{"arch": "crnn", "model": "audio frame classifier", "dataset": "short made-up English sentences, spoken by a formant synthesiser in many voices", "train_examples": 26041, "time_shift_ms": 50, "n_mels": 64, "hop_length": 160, "input": "log_mel", "spec_augment": true, "win_length": 512, "num_classes": 41, "output_stride": 4, "norm": "groupnorm", "activation": "relu", "weight_standardization": false, "depths": [1, 1, 2, 1], "kernel_size": 5, "stem": "single", "widths": [128, 128, 128, 128], "rnn_width": 256, "rnn": "gru", "bidirectional": true, "rnn_residual": true, "rnn_layers": 5, "optimizer": "adamw", "lr": 0.0019, "beta1": 0.9, "beta2": 0.999, "eps": 1e-08, "grad_clip": 1.0, "adaptive_grad_clip": 0.02, "steps": 1300, "batch_size": 48, "epochs": 2.4, "lr_schedule": "wsd", "decay_fraction": 0.3, "final_lr_fraction": 0.01, "warmup_steps": 60, "weight_decay": 0.1}
Rows from block 7, named by matrix and row number. Each number is 50 + 10 x the weight over the matrix's rms, rounded and kept within 0 to 99. All counts start at 0.
# weight_ih_l0: GRU input weights (gates r, z, n stacked) (model.rnn.2.rnn.weight_ih_l0, 768x512), inputs 285-341
weight_ih_l0.376:53 49 40 67 52 64 33 57 53 55 54 56 51 54 56 53 50 61 53 55 37 40 55 35 51 49 64 59 35 40 54 59 42 60 41 30 60 51 48 52 55 57 53 42 57 38 50 36 67 55 54 34 26 61 62 62 44
weight_ih_l0.377:57 51 52 76 52 41 41 52 54 49 58 45 49 35 60 48 36 55 83 52 28 42 54 62 26 43 37 61 32 39 57 51 50 60 51 45 46 65 38 50 49 52 45 46 26 29 59 51 51 54 53 48 54 45 52 58 58
weight_ih_l0.378:71 71 56 48 34 45 53 50 49 74 29 43 55 52 51 54 51 47 33 59 46 57 46 23 53 51 43 47 49 55 60 60 38 47 44 52 44 45 54 34 57 28 40 54 69 18 52 35 62 50 59 55 38 48 46 48 56
weight_ih_l0.379:30 53 72 56 52 59 31 46 54 59 55 58 52 53 57 55 39 32 48 34 61 53 47 56 35 48 40 65 60 59 50 43 52 70 53 47 49 54 43 45 46 48 41 61 35 32 53 43 49 48 52 49 45 46 38 47 46
weight_ih_l0.380:59 51 43 45 72 57 49 62 62 37 56 65 53 52 49 49 49 54 67 49 47 36 69 55 40 56 59 61 48 52 44 64 35 57 50 45 49 50 54 55 36 70 31 43 53 52 50 36 52 48 42 50 32 43 11 53 53
weight_ih_l0.381:66 51 54 62 44 39 61 57 28 31 55 33 67 62 54 50 46 82 69 55 31 53 33 55 55 51 60 40 50 37 51 59 42 52 54 38 46 60 53 37 47 54 60 54 47 54 62 51 49 60 42 42 55 42 47 49 69
weight_ih_l0.382:46 54 35 62 62 55 52 36 62 59 27 53 57 51 45 65 40 50 58 61 71 47 44 48 42 70 66 56 56 47 38 63 59 29 58 55 50 29 40 54 60 38 54 51 38 38 48 56 54 42 47 53 43 34 45 62 66
weight_ih_l0.383:42 43 34 76 32 42 39 60 53 60 43 40 47 55 65 53 32 60 70 63 34 43 58 60 40 34 45 71 19 41 43 45 47 84 39 53 25 56 31 43 67 74 40 33 35 45 45 45 44 53 62 32 43 65 63 50 44
weight_ih_l0.384:48 40 55 58 47 51 51 51 54 63 39 55 51 57 59 37 34 37 69 46 80 57 41 67 42 42 33 48 45 39 43 49 62 58 60 34 33 51 52 36 54 37 53 56 41 60 68 57 53 46 45 44 47 39 60 64 50
weight_ih_l0.385:65 57 49 66 53 28 34 38 41 59 45 51 59 53 58 45 62 43 57 45 12 45 43 49 49 47 32 47 40 29 81 40 59 46 39 49 48 69 53 40 57 77 51 35 47 47 71 55 39 49 36 51 52 52 61 55 58
weight_ih_l0.386:44 49 42 78 38 56 13 62 46 50 59 43 39 36 53 66 29 41 73 57 41 38 65 54 40 52 30 48 26 56 34 51 53 58 23 54 31 54 41 52 56 60 53 30 43 27 58 33 40 43 67 48 41 55 60 54 45
weight_ih_l0.387:45 54 57 46 50 63 52 46 56 34 32 52 57 47 38 52 54 36 37 49 53 50 44 43 38 53 66 66 58 48 37 50 50 43 57 45 52 33 35 36 53 38 46 51 50 42 47 48 49 75 53 33 63 46 49 55 36
weight_ih_l0.388:55 37 57 57 22 47 39 46 29 55 43 51 49 26 59 40 65 25 52 55 61 52 53 54 53 34 75 31 54 64 42 57 81 61 66 41 49 67 63 46 55 43 54 38 53 51 69 48 90 62 51 53 40 46 56 55 45
weight_ih_l0.389:71 54 61 50 55 63 53 68 61 52 42 55 38 42 31 43 42 45 49 36 59 59 46 49 57 33 58 57 37 35 71 43 71 42 64 52 45 48 55 34 44 47 43 40 37 49 53 44 69 49 49 54 47 50 61 58 49
weight_ih_l0.390:51 56 59 43 48 57 47 59 59 46 39 50 46 39 40 58 30 61 55 41 54 32 46 48 27 43 69 57 47 39 53 55 57 43 40 45 53 61 46 49 70 41 59 41 47 41 53 58 68 46 43 47 49 43 52 66 48
weight_ih_l0.391:42 49 66 60 55 51 47 57 62 35 38 54 46 62 53 53 57 41 53 61 62 47 40 63 72 48 52 56 50 48 49 75 51 44 67 45 36 54 65 34 29 40 45 56 54 56 47 55 68 51 46 42 46 40 65 48 64
weight_ih_l0.392:62 56 47 50 42 35 41 55 55 46 60 59 54 32 55 62 48 33 64 49 48 38 52 51 36 57 48 49 27 43 48 66 45 65 51 51 49 53 53 54 55 40 59 42 50 37 62 43 47 51 68 62 40 43 58 53 53
weight_ih_l0.393:48 46 46 54 53 45 52 45 58 39 74 56 47 48 61 49 44 53 62 59 62 60 45 53 37 44 41 64 51 36 59 61 69 43 61 44 55 37 49 30 64 52 53 53 49 44 51 43 46 54 42 42 28 48 60 36 57
weight_ih_l0.394:62 34 51 70 51 58 35 50 35 50 65 52 65 57 45 39 42 51 65 72 40 48 47 43 41 30 49 51 42 45 50 48 53 57 38 29 51 70 47 47 57 64 46 39 40 45 42 29 47 49 41 36 49 56 39 41 41
weight_ih_l0.395:71 58 43 65 58 42 44 44 46 54 41 48 49 56 67 46 19 53 69 50 72 61 72 38 37 56 47 54 56 44 36 54 56 49 38 62 62 30 49 53 63 51 40 52 45 41 52 37 71 61 51 45 41 56 51 58 61
weight_ih_l0.396:60 42 54 56 62 68 47 45 53 46 54 51 60 38 44 34 50 54 49 67 59 30 53 39 48 53 55 60 49 41 23 49 53 49 66 30 44 49 53 35 70 72 41 51 35 47 57 41 65 37 47 41 51 69 48 34 50
weight_ih_l0.397:53 47 47 67 55 61 40 56 56 66 32 43 37 59 60 56 68 69 37 62 40 53 45 57 51 48 59 58 26 52 60 62 44 40 48 39 64 40 57 63 57 71 36 56 58 48 35 51 40 54 42 47 50 40 57 64 65
weight_ih_l0.398:36 48 42 46 50 49 55 57 64 43 47 54 66 45 45 65 64 50 37 63 73 74 53 51 48 52 65 58 44 51 58 44 44 49 62 46 39 45 34 45 56 44 43 51 52 60 48 50 40 55 55 54 48 57 37 52 38
weight_ih_l0.399:62 40 42 53 52 52 27 58 55 46 56 67 60 53 57 48 45 48 57 46 34 38 73 49 39 70 39 65 58 40 53 50 39 50 51 62 51 48 32 60 62 32 44 56 53 66 69 33 61 48 64 38 33 53 43 53 57
weight_ih_l0.400:40 58 40 55 55 60 51 56 40 48 37 54 55 39 44 57 47 35 41 48 47 67 47 37 58 39 54 29 58 68 45 47 51 53 54 53 47 59 40 68 64 42 55 62 69 42 37 56 57 62 63 54 44 56 52 65 57
weight_ih_l0.401:53 47 48 58 38 60 44 39 48 54 47 59 63 67 58 48 49 34 56 40 62 43 42 45 58 55 58 36 21 48 57 59 44 55 55 50 52 50 48 44 34 55 55 47 57 32 44 65 45 48 48 40 57 44 57 46 72
weight_ih_l0.402:45 59 54 62 50 54 53 52 55 60 48 42 55 56 41 60 59 50 35 58 63 62 62 40 63 60 49 50 42 68 55 53 42 61 46 42 33 62 39 57 42 45 58 64 56 39 60 58 42 61 38 67 50 53 53 73 49
weight_ih_l0.403:60 57 67 54 53 57 34 48 37 66 51 35 63 63 45 54 38 47 61 23 57 51 37 46 42 40 54 54 68 52 47 64 51 37 73 62 61 53 51 46 49 44 41 41 28 36 36 41 67 36 51 45 53 56 45 37 53
weight_ih_l0.404:45 57 60 55 61 52 58 31 62 49 58 47 52 66 42 54 55 59 61 44 44 46 38 42 43 71 53 60 48 42 52 44 60 48 47 68 50 46 34 21 45 69 52 44 49 50 60 59 25 64 54 38 48 50 63 45 48
weight_ih_l0.405:49 48 51 52 44 50 44 39 48 57 51 39 40 50 50 37 48 50 39 65 59 67 33 36 67 30 48 51 41 53 39 37 66 46 54 44 46 62 58 41 59 53 51 42 40 56 51 38 66 27 48 37 42 65 56 42 48
weight_ih_l0.406:64 44 50 55 57 46 43 58 72 45 51 57 62 62 62 50 37 58 53 53 38 61 60 58 48 54 52 41 54 57 51 51 56 57 57 44 29 55 57 43 42 36 56 45 57 50 58 37 52 74 53 48 54 58 45 52 54
weight_ih_l0.407:53 34 60 68 44 37 37 40 42 61 34 50 63 52 47 44 36 45 68 53 43 45 50 62 45 42 63 42 40 39 42 65 50 49 54 48 54 48 58 75 45 47 66 41 28 43 66 46 73 42 60 34 49 47 53 55 58
weight_ih_l0.408:49 35 69 66 49 52 17 39 36 49 33 62 54 58 59 57 43 25 59 51 38 22 46 69 43 39 47 54 38 47 39 47 47 57 41 37 38 41 51 36 67 50 84 44 26 29 74 56 40 44 72 32 38 65 47 60 49
weight_ih_l0.409:39 36 59 50 40 35 57 40 46 56 40 37 34 43 48 41 61 49 47 53 44 64 49 38 36 38 64 53 24 39 56 36 68 37 31 54 61 56 39 39 45 61 47 49 59 49 57 33 46 43 56 48 49 37 36 42 35
weight_ih_l0.410:52 61 44 58 44 31 45 38 48 46 56 42 37 44 44 41 39 57 55 80 58 67 66 47 45 44 45 33 36 51 35 43 34 46 45 57 50 54 53 53 53 57 45 20 48 51 45 57 54 37 62 35 46 42 59 33 49
weight_ih_l0.411:56 37 40 64 58 56 46 28 40 59 45 55 70 59 50 39 64 46 49 45 47 76 37 65 42 44 47 46 46 60 68 45 29 35 42 33 83 58 55 41 59 38 63 38 54 54 46 33 42 45 48 50 41 64 53 52 48
weight_ih_l0.412:63 62 63 68 67 62 42 48 55 62 39 61 47 56 58 46 47 67 54 54 50 56 52 52 61 75 42 63 51 32 49 53 58 27 53 58 51 37 49 61 40 60 54 61 48 33 50 47 31 49 36 54 49 45 52 63 59
weight_ih_l0.413:58 53 49 63 52 47 43 40 55 56 73 56 50 48 68 62 39 55 79 80 42 54 41 49 28 50 61 48 25 63 47 65 41 74 46 57 55 45 52 10 57 70 27 42 42 20 54 59 59 52 61 49 53 61 78 38 55
weight_ih_l0.414:44 59 57 53 46 67 40 58 71 58 42 50 51 49 39 41 64 32 37 48 55 55 31 42 66 79 59 54 43 43 62 43 50 52 49 53 44 63 42 62 44 50 53 33 31 70 53 46 34 55 38 60 40 55 41 55 41
weight_ih_l0.415:60 46 28 63 59 58 49 55 58 60 49 53 51 36 61 54 29 57 64 66 67 63 60 55 41 70 78 55 46 42 52 72 70 59 52 59 53 45 55 60 52 64 53 58 44 61 44 60 57 58 59 41 51 56 54 41 57
weight_ih_l0.416:71 56 51 56 71 32 54 55 61 95 49 42 59 66 57 53 47 56 44 44 47 63 47 40 45 12 36 57 50 62 35 34 69 37 62 54 77 39 58 20 47 44 43 47 55 47 48 36 44 37 46 39 45 28 59 15 63
weight_ih_l0.417:45 57 51 53 45 61 48 46 54 30 56 71 47 36 42 60 58 48 38 56 58 38 50 33 47 56 39 63 44 48 49 32 51 40 61 34 60 44 36 51 63 31 55 55 54 48 77 58 50 49 27 59 46 38 28 66 39
weight_ih_l0.418:60 51 67 66 39 49 33 46 53 56 55 60 86 79 53 53 39 63 53 40 73 53 61 53 55 42 56 52 59 50 47 79 55 55 39 35 50 47 63 33 42 23 50 58 74 53 48 54 63 60 62 32 59 55 68 48 51
weight_ih_l0.419:53 44 39 56 56 48 50 59 56 50 38 40 28 32 56 65 38 47 46 63 32 62 27 51 49 57 33 41 41 53 51 31 52 53 52 45 62 41 50 38 58 43 75 38 30 33 64 57 36 47 43 41 44 59 74 50 41
weight_ih_l0.420:56 57 59 62 31 67 65 50 55 51 59 38 77 47 43 59 62 34 38 57 70 59 65 42 50 39 54 49 47 50 45 64 62 60 39 32 53 44 50 41 37 43 50 37 65 56 51 52 55 53 40 45 58 41 61 40 49
weight_ih_l0.421:65 47 48 50 37 43 54 45 40 51 70 47 42 76 50 43 45 46 44 32 48 43 37 38 59 21 44 61 22 51 56 52 58 67 38 40 40 49 65 50 38 47 45 34 39 42 42 42 29 48 49 60 53 49 53 46 55
weight_ih_l0.422:57 34 66 55 42 51 36 57 41 58 59 37 53 62 50 58 59 20 34 53 63 64 49 62 65 35 60 54 36 52 50 51 64 55 42 54 47 63 35 30 49 46 57 35 56 38 58 54 31 59 45 45 36 51 51 57 44
weight_ih_l0.423:61 47 49 60 49 48 45 39 53 51 50 45 54 53 50 48 38 61 67 46 36 57 36 51 46 36 54 55 47 36 51 61 58 57 61 73 61 63 42 45 27 56 42 24 62 48 58 58 57 41 53 62 50 44 34 49 60
weight_ih_l0.424:53 53 70 55 46 50 55 50 56 55 51 51 50 63 55 54 52 68 48 50 36 62 41 40 62 49 58 49 63 53 55 41 43 59 70 56 29 58 47 22 53 54 33 46 59 45 55 37 68 58 48 56 59 56 45 53 56
weight_ih_l0.425:50 50 52 40 44 47 65 43 44 66 46 34 55 52 49 55 33 29 41 45 78 56 39 47 35 54 53 38 52 65 51 40 61 55 56 48 53 58 56 51 47 44 59 53 59 47 50 59 37 51 45 54 48 47 57 55 44
weight_ih_l0.426:66 45 63 49 49 51 43 40 66 42 45 32 41 36 51 53 70 52 50 49 37 55 45 59 65 38 36 71 50 45 48 56 52 66 38 51 50 58 43 35 50 57 14 47 49 59 47 49 45 44 70 61 42 77 39 58 51
weight_ih_l0.427:34 53 56 69 34 57 22 53 59 52 48 54 58 55 65 58 52 40 36 67 51 52 47 45 48 42 44 73 30 45 39 57 51 48 50 49 46 54 45 36 75 43 59 40 34 55 49 56 60 63 49 66 50 57 48 48 53
weight_ih_l0.428:56 63 64 65 59 56 44 35 38 44 38 51 53 54 55 48 53 54 48 48 62 35 46 29 37 52 47 54 51 54 44 44 57 40 65 34 57 47 41 36 47 65 40 68 50 44 42 56 65 39 42 44 52 34 55 47 73
weight_ih_l0.429:50 65 56 53 39 50 66 24 54 37 50 36 51 45 51 49 49 62 49 59 28 64 56 52 60 43 39 57 43 46 31 45 67 42 42 36 41 48 44 55 59 67 33 57 45 50 58 54 48 36 59 47 63 59 68 55 54
weight_ih_l0.430:53 44 59 69 53 44 26 41 42 65 53 59 39 69 41 59 35 42 71 57 49 32 49 48 52 47 40 55 41 29 43 61 60 50 52 44 37 49 54 52 54 28 61 32 62 24 57 34 56 57 42 43 40 41 35 52 59
weight_ih_l0.431:49 52 33 47 62 35 31 15 49 59 48 64 61 49 60 61 35 67 57 44 48 40 36 54 44 59 47 85 41 34 60 57 54 52 40 73 58 51 52 41 58 44 66 50 57 42 51 41 40 53 25 37 49 46 34 72 47
weight_ih_l0.432:62 67 58 43 50 53 49 52 51 36 40 55 75 62 43 66 62 60 48 46 56 49 68 56 46 45 53 67 55 52 57 53 27 52 45 49 53 46 47 49 64 54 29 58 54 79 38 42 68 78 47 67 51 57 38 43 67
weight_ih_l0.433:47 65 63 47 49 63 48 57 64 38 39 36 34 66 43 50 51 56 35 36 68 51 55 70 49 52 53 57 45 33 52 44 46 62 55 51 38 52 37 26 42 46 58 59 42 70 31 59 49 52 50 60 69 45 44 45 69
weight_ih_l0.434:43 43 64 63 35 28 59 73 41 36 50 60 61 50 63 54 44 45 57 39 49 60 59 46 40 50 57 64 36 30 47 65 55 57 47 47 53 42 61 56 61 62 37 33 27 61 42 40 54 68 64 58 32 57 31 31 73
weight_ih_l0.435:32 47 38 77 56 51 50 49 49 42 64 43 55 45 72 61 59 52 48 62 53 28 72 45 32 58 37 67 37 43 47 57 60 39 45 51 59 19 55 67 35 52 52 43 57 24 58 45 51 37 50 48 59 42 73 66 61
weight_ih_l0.436:39 29 45 41 49 50 23 70 55 40 58 59 73 68 58 53 44 60 72 44 58 46 54 68 42 60 48 85 44 38 59 66 35 49 51 61 51 68 60 42 61 38 62 39 43 43 50 23 82 55 52 57 30 48 42 35 51
weight_ih_l0.437:50 52 42 39 44 54 46 48 61 49 53 41 51 49 36 53 47 40 49 46 76 76 61 52 65 33 60 62 60 50 57 56 38 58 55 59 42 55 47 20 63 22 67 33 41 59 56 53 52 68 41 49 51 45 41 59 55
weight_ih_l0.438:67 52 58 68 43 27 53 47 43 75 65 34 61 49 73 29 58 44 59 16 34 63 51 49 54 44 39 39 34 44 65 58 71 50 49 59 46 64 67 46 52 64 47 45 48 69 77 45 77 43 41 40 27 47 49 40 62
weight_ih_l0.439:53 46 57 73 57 58 44 44 46 55 52 61 65 61 50 63 64 55 63 29 71 38 58 51 46 54 43 46 39 47 66 51 51 41 42 53 51 50 54 43 48 30 66 58 42 52 41 34 59 50 36 45 47 57 56 59 44
weight_ih_l0.440:50 39 52 55 40 52 49 46 38 45 66 43 53 54 56 50 45 40 70 47 41 42 62 49 48 49 42 57 38 52 25 54 67 55 44 47 39 47 52 51 47 61 47 43 44 44 45 46 49 41 25 37 59 42 49 46 51
weight_ih_l0.441:37 56 66 65 47 61 36 49 57 51 53 54 37 34 45 42 54 55 35 60 63 46 45 53 53 41 63 54 45 59 45 58 66 47 62 54 42 81 49 51 48 68 48 38 50 29 71 57 62 36 36 49 50 31 63 69 45
weight_ih_l0.442:44 56 53 61 36 54 39 50 39 58 55 30 51 53 64 52 47 57 60 61 74 36 67 39 46 37 64 46 59 55 26 70 72 46 68 61 46 27 61 71 58 48 49 54 38 44 48 61 46 37 57 44 43 37 56 51 58
weight_ih_l0.443:39 43 65 45 47 50 37 44 38 71 58 34 57 48 45 51 63 25 47 35 77 41 52 47 63 51 59 31 31 61 69 52 48 67 64 36 41 47 80 47 31 43 60 48 45 30 56 54 78 69 44 34 51 54 53 63 50
weight_ih_l0.444:48 46 65 68 45 47 53 53 51 60 45 40 33 51 53 52 61 49 46 53 36 47 43 51 44 30 64 23 53 50 49 32 56 41 59 40 52 51 53 30 48 54 49 46 36 45 51 49 38 57 50 45 48 45 35 52 39
weight_ih_l0.445:48 58 63 43 37 57 58 49 36 52 42 65 51 56 43 25 42 39 32 29 41 66 54 49 70 47 47 53 67 54 33 22 35 41 71 53 58 47 61 46 59 48 48 48 49 64 54 47 42 48 29 56 45 67 46 35 54
weight_ih_l0.446:69 48 49 59 53 38 54 52 43 59 58 55 49 38 49 54 38 44 52 59 51 60 67 56 52 21 56 59 57 22 59 37 55 44 53 54 59 67 54 58 56 53 56 47 54 62 39 33 31 51 49 43 24 44 48 41 47
weight_ih_l0.447:26 40 46 58 33 59 29 54 52 43 50 57 40 41 47 53 43 46 64 61 34 49 31 57 62 58 54 39 47 44 38 64 47 68 46 46 32 53 55 61 61 38 60 33 26 33 20 55 74 65 53 45 43 61 54 55 39
weight_ih_l0.448:57 51 46 65 43 41 48 55 44 50 66 47 46 53 52 63 47 50 67 37 41 56 57 68 25 40 46 52 32 40 56 47 59 78 35 30 32 54 36 36 35 49 55 47 57 37 38 43 53 64 63 33 55 48 53 60 60
weight_ih_l0.449:34 42 49 53 38 54 50 66 65 39 63 54 61 40 34 57 48 55 36 67 39 54 60 69 63 58 65 43 41 53 49 61 51 51 48 46 53 55 42 56 47 40 45 42 41 77 44 54 34 71 65 55 58 59 74 33 61
weight_ih_l0.450:61 46 43 55 47 55 33 45 73 65 63 46 58 56 55 54 51 60 56 64 52 60 65 48 45 58 47 70 44 49 59 52 71 47 42 59 53 46 47 44 49 66 30 67 59 48 48 37 52 60 62 46 50 59 34 41 67
weight_ih_l0.451:44 43 56 66 53 48 30 48 54 46 59 69 55 43 54 61 27 55 61 49 52 78 41 46 59 46 56 61 32 38 57 51 51 58 43 53 31 80 54 37 56 44 71 38 67 62 57 56 67 39 57 48 44 41 43 36 35
weight_ih_l0.452:74 69 33 53 27 50 42 28 21 56 48 41 65 70 37 41 39 55 53 39 76 23 54 33 67 54 66 21 50 60 61 30 43 32 52 49 68 39 51 37 41 31 72 44 57 57 67 61 53 40 48 53 53 50 62 33 75
weight_ih_l0.453:53 43 59 57 30 55 44 40 65 36 57 74 57 69 44 55 57 73 58 39 42 43 60 54 54 48 63 68 46 43 43 62 47 56 39 35 51 58 42 25 58 55 51 40 52 45 55 59 57 60 58 35 80 75 47 51 55
weight_ih_l0.454:62 62 49 52 53 57 59 59 80 55 33 48 46 47 34 59 41 50 45 60 52 59 58 38 62 71 66 54 52 44 44 38 44 55 53 22 64 60 53 61 56 39 60 45 45 58 46 69 55 72 42 48 57 62 50 52 66
weight_ih_l0.455:81 55 55 50 63 49 54 36 54 63 51 43 46 51 51 55 40 66 84 49 44 50 50 58 45 57 47 53 42 50 39 59 61 59 44 40 46 60 52 48 43 65 44 58 42 44 49 36 48 52 34 39 52 49 61 63 63
weight_ih_l0.456:35 45 52 52 49 49 52 41 71 45 45 68 36 76 54 48 52 44 45 53 51 58 46 55 49 64 51 58 38 38 48 51 52 52 36 42 53 50 46 49 52 54 60 51 37 58 40 63 42 34 43 33 35 59 30 52 69
weight_ih_l0.457:44 61 38 46 50 61 49 50 60 67 52 44 72 59 52 39 46 53 42 32 36 62 31 53 70 62 49 55 63 42 54 43 46 39 37 57 51 63 45 30 56 70 35 49 57 52 48 38 39 46 49 47 63 50 37 42 45
weight_ih_l0.458:47 55 39 56 57 53 56 55 69 50 41 47 58 53 58 39 52 79 50 51 33 44 25 62 57 47 79 62 28 35 55 74 34 34 46 60 57 32 59 54 57 59 39 47 49 31 48 52 38 30 39 53 65 61 43 58 76
weight_ih_l0.459:64 49 32 46 54 39 77 50 47 51 57 69 31 44 52 69 60 55 52 71 47 48 46 48 43 58 51 57 48 53 47 49 35 30 62 47 61 40 49 62 50 61 41 43 46 59 31 38 35 49 45 59 63 41 44 36 42
weight_ih_l0.460:42 57 56 43 42 63 43 41 56 54 50 38 38 44 39 53 65 27 38 79 69 56 43 46 65 46 56 42 39 71 45 29 43 41 55 50 46 63 44 47 60 44 52 41 45 60 71 61 56 32 40 56 55 39 55 43 40
weight_ih_l0.461:53 52 58 55 55 40 52 26 57 61 49 46 50 47 51 64 44 36 56 59 63 65 50 37 51 54 64 61 47 52 61 54 53 37 53 65 57 55 55 58 66 27 65 42 50 47 47 53 44 52 16 46 49 37 48 41 64
weight_ih_l0.462:60 62 60 43 34 77 66 60 65 52 50 41 52 70 42 40 64 51 44 49 58 25 54 48 65 51 39 40 67 39 52 40 66 45 58 30 45 49 40 41 48 45 40 48 49 49 76 65 42 48 40 48 70 57 57 44 64
weight_ih_l0.463:43 52 68 46 47 64 41 50 64 61 31 43 36 47 50 63 68 51 54 54 65 58 32 68 27 53 69 48 51 62 65 47 57 67 52 43 60 54 49 37 29 31 64 51 42 36 48 50 42 62 53 36 64 61 50 68 46
weight_ih_l0.464:29 55 48 59 41 59 55 40 51 52 45 44 79 54 46 43 57 39 41 62 65 52 43 43 48 46 76 40 65 52 45 39 60 45 52 40 69 47 38 60 72 48 40 58 36 70 60 59 44 67 43 44 57 60 39 54 55
weight_ih_l0.465:60 61 57 39 44 55 44 66 54 61 56 34 52 46 44 41 56 35 47 42 46 49 76 57 67 45 59 52 60 38 59 36 51 54 51 52 66 72 48 41 52 63 42 35 46 77 36 43 62 61 60 42 41 61 49 29 37
weight_ih_l0.466:71 51 44 61 37 54 73 67 52 61 43 42 39 45 57 47 56 63 32 27 37 41 49 47 54 62 70 56 34 37 39 54 42 48 40 38 66 42 57 51 65 76 52 54 56 48 35 46 50 30 50 60 64 66 44 47 71
weight_ih_l0.467:42 37 49 47 37 46 48 53 46 52 61 66 60 41 51 42 43 32 33 50 66 67 47 56 23 50 49 45 50 55 71 37 53 42 57 53 52 54 68 39 51 37 71 58 63 42 47 54 52 50 46 41 54 27 55 46 47
weight_ih_l0.468:45 52 51 49 39 26 53 56 44 53 53 41 47 45 54 56 34 51 40 56 64 65 59 48 55 49 78 60 42 41 48 56 47 57 41 55 40 68 52 54 60 45 43 30 53 71 31 53 48 58 42 48 47 51 43 34 51
weight_ih_l0.469:66 59 51 35 54 54 61 38 62 54 25 70 49 44 44 50 41 42 44 48 49 70 37 52 42 56 45 50 38 40 39 51 57 46 39 43 38 60 49 61 48 38 66 66 47 30 42 75 20 56 34 59 56 51 52 61 20
weight_ih_l0.470:54 39 54 61 30 71 35 47 51 53 32 49 62 52 57 47 34 59 41 43 47 43 44 39 52 44 60 65 51 44 36 43 71 40 48 53 55 50 42 54 52 48 58 17 50 50 60 44 59 69 34 38 60 43 48 47 46
weight_ih_l0.471:66 30 61 44 45 57 44 45 44 54 67 65 35 64 52 58 49 42 53 50 64 44 59 50 63 57 47 55 40 44 48 59 46 72 44 44 28 52 55 44 49 48 54 60 56 54 37 50 56 46 50 38 58 39 51 41 58
weight_ih_l0.472:31 55 36 35 54 44 37 43 52 56 76 41 53 53 51 64 55 50 63 55 55 53 39 43 57 46 45 62 65 66 48 52 38 50 59 40 56 46 39 47 56 39 53 52 45 49 57 54 50 52 49 28 49 32 58 44 31
weight_ih_l0.473:46 39 68 64 53 60 35 58 44 58 52 51 46 72 65 51 51 40 49 38 64 50 55 38 58 54 30 61 34 46 54 43 46 46 55 62 38 56 40 35 48 50 61 53 43 51 53 47 39 52 47 20 52 35 46 45 70
weight_ih_l0.474:65 48 64 53 51 56 35 61 58 60 49 57 85 43 47 52 42 41 36 53 63 52 61 30 46 61 59 50 70 60 45 75 55 42 49 42 55 56 67 44 52 35 59 68 67 64 41 53 70 69 47 47 53 33 73 56 69
weight_ih_l0.475:18 31 58 50 60 50 52 60 55 35 35 52 53 43 29 45 51 44 42 43 61 54 33 60 58 41 62 53 58 59 37 36 41 42 54 40 59 52 43 37 57 38 69 38 44 40 50 46 44 55 45 50 36 39 43 53 45
weight_ih_l0.476:58 47 65 54 36 46 63 55 54 73 40 53 64 37 44 59 40 43 46 48 64 47 58 35 57 34 62 46 45 54 54 53 66 49 62 49 38 24 44 53 43 49 50 42 68 39 53 43 63 49 60 38 39 30 45 43 54
weight_ih_l0.477:61 42 43 58 34 64 26 63 50 39 50 72 57 60 43 72 37 50 49 38 42 44 60 51 43 62 54 56 48 50 36 57 50 51 41 62 48 34 24 34 38 48 57 54 40 43 27 62 62 51 61 52 61 45 44 58 52
weight_ih_l0.478:55 52 53 45 50 44 42 37 36 40 34 37 45 67 55 41 51 58 45 55 48 40 39 42 57 44 57 56 67 65 43 37 44 50 65 59 44 25 56 42 49 49 53 52 23 58 47 55 62 54 41 34 69 48 62 54 61
weight_ih_l0.479:60 58 51 43 49 53 61 69 48 33 50 54 50 36 42 65 30 40 39 49 61 49 52 69 39 63 49 47 40 42 44 65 47 63 41 38 39 75 47 65 57 44 49 45 54 66 46 59 56 62 44 65 56 41 40 60 37
weight_ih_l0.480:55 56 54 59 51 57 30 25 43 47 48 59 63 46 48 51 36 63 61 51 50 61 72 45 57 50 43 46 30 48 74 66 55 54 50 46 43 72 54 23 46 55 67 47 51 46 55 49 75 63 54 33 34 49 62 63 58
weight_ih_l0.481:55 59 52 52 44 60 40 42 48 57 46 29 40 35 52 50 54 52 53 50 27 42 52 65 32 55 58 49 56 59 43 50 40 63 57 50 40 74 48 44 49 49 39 39 41 46 50 49 68 58 39 43 39 47 51 72 55
weight_ih_l0.482:73 50 89 79 42 64 52 36 44 58 41 60 68 51 55 47 42 59 53 40 50 40 51 52 50 54 63 38 61 46 43 94 77 41 61 54 62 55 73 37 45 51 48 58 36 65 41 52 69 49 43 43 49 45 63 65 77
weight_ih_l0.483:37 41 51 46 40 36 52 45 49 60 38 48 57 50 61 44 48 64 73 33 42 47 40 72 53 60 43 62 49 29 60 49 60 36 52 74 53 46 61 53 53 62 37 51 60 60 50 29 50 41 42 31 51 51 47 62 70
weight_ih_l0.484:55 57 35 42 49 35 75 55 48 47 47 47 55 44 40 50 61 48 43 41 55 44 48 72 50 40 65 51 51 67 56 41 61 41 53 39 51 54 53 53 54 56 40 52 43 58 45 38 51 55 38 56 60 61 58 45 50
weight_ih_l0.485:43 53 50 39 59 66 61 50 48 46 54 55 49 61 59 51 42 58 66 49 74 46 56 47 53 57 53 36 45 49 52 54 39 43 45 49 58 40 47 48 62 44 47 50 72 52 35 54 61 57 53 34 56 31 54 47 68
weight_ih_l0.486:42 25 50 49 53 42 52 70 31 56 47 51 74 43 45 60 32 59 31 43 58 65 50 60 56 53 67 54 57 53 56 60 38 51 49 54 54 35 69 37 26 42 52 41 53 68 44 42 44 70 46 55 58 47 41 39 70
weight_ih_l0.487:53 53 35 50 51 61 42 43 44 40 36 51 59 57 61 30 43 52 52 67 44 34 35 43 37 59 66 56 42 67 40 47 44 57 48 43 63 57 41 45 53 35 73 53 43 52 65 54 49 41 33 51 57 38 55 67 58
weight_ih_l0.488:33 49 54 46 40 65 52 50 59 38 46 65 49 46 35 60 55 45 56 55 51 54 63 44 34 62 61 64 65 68 55 58 61 39 47 57 70 50 47 59 45 55 48 59 40 66 32 53 61 47 57 43 50 58 57 30 45
weight_ih_l0.489:54 41 60 53 37 64 44 56 62 38 67 61 69 45 56 53 53 34 55 51 76 64 51 57 41 40 51 48 53 48 74 62 61 48 48 38 53 63 37 34 51 41 51 23 63 49 57 61 33 47 55 57 63 54 37 44 45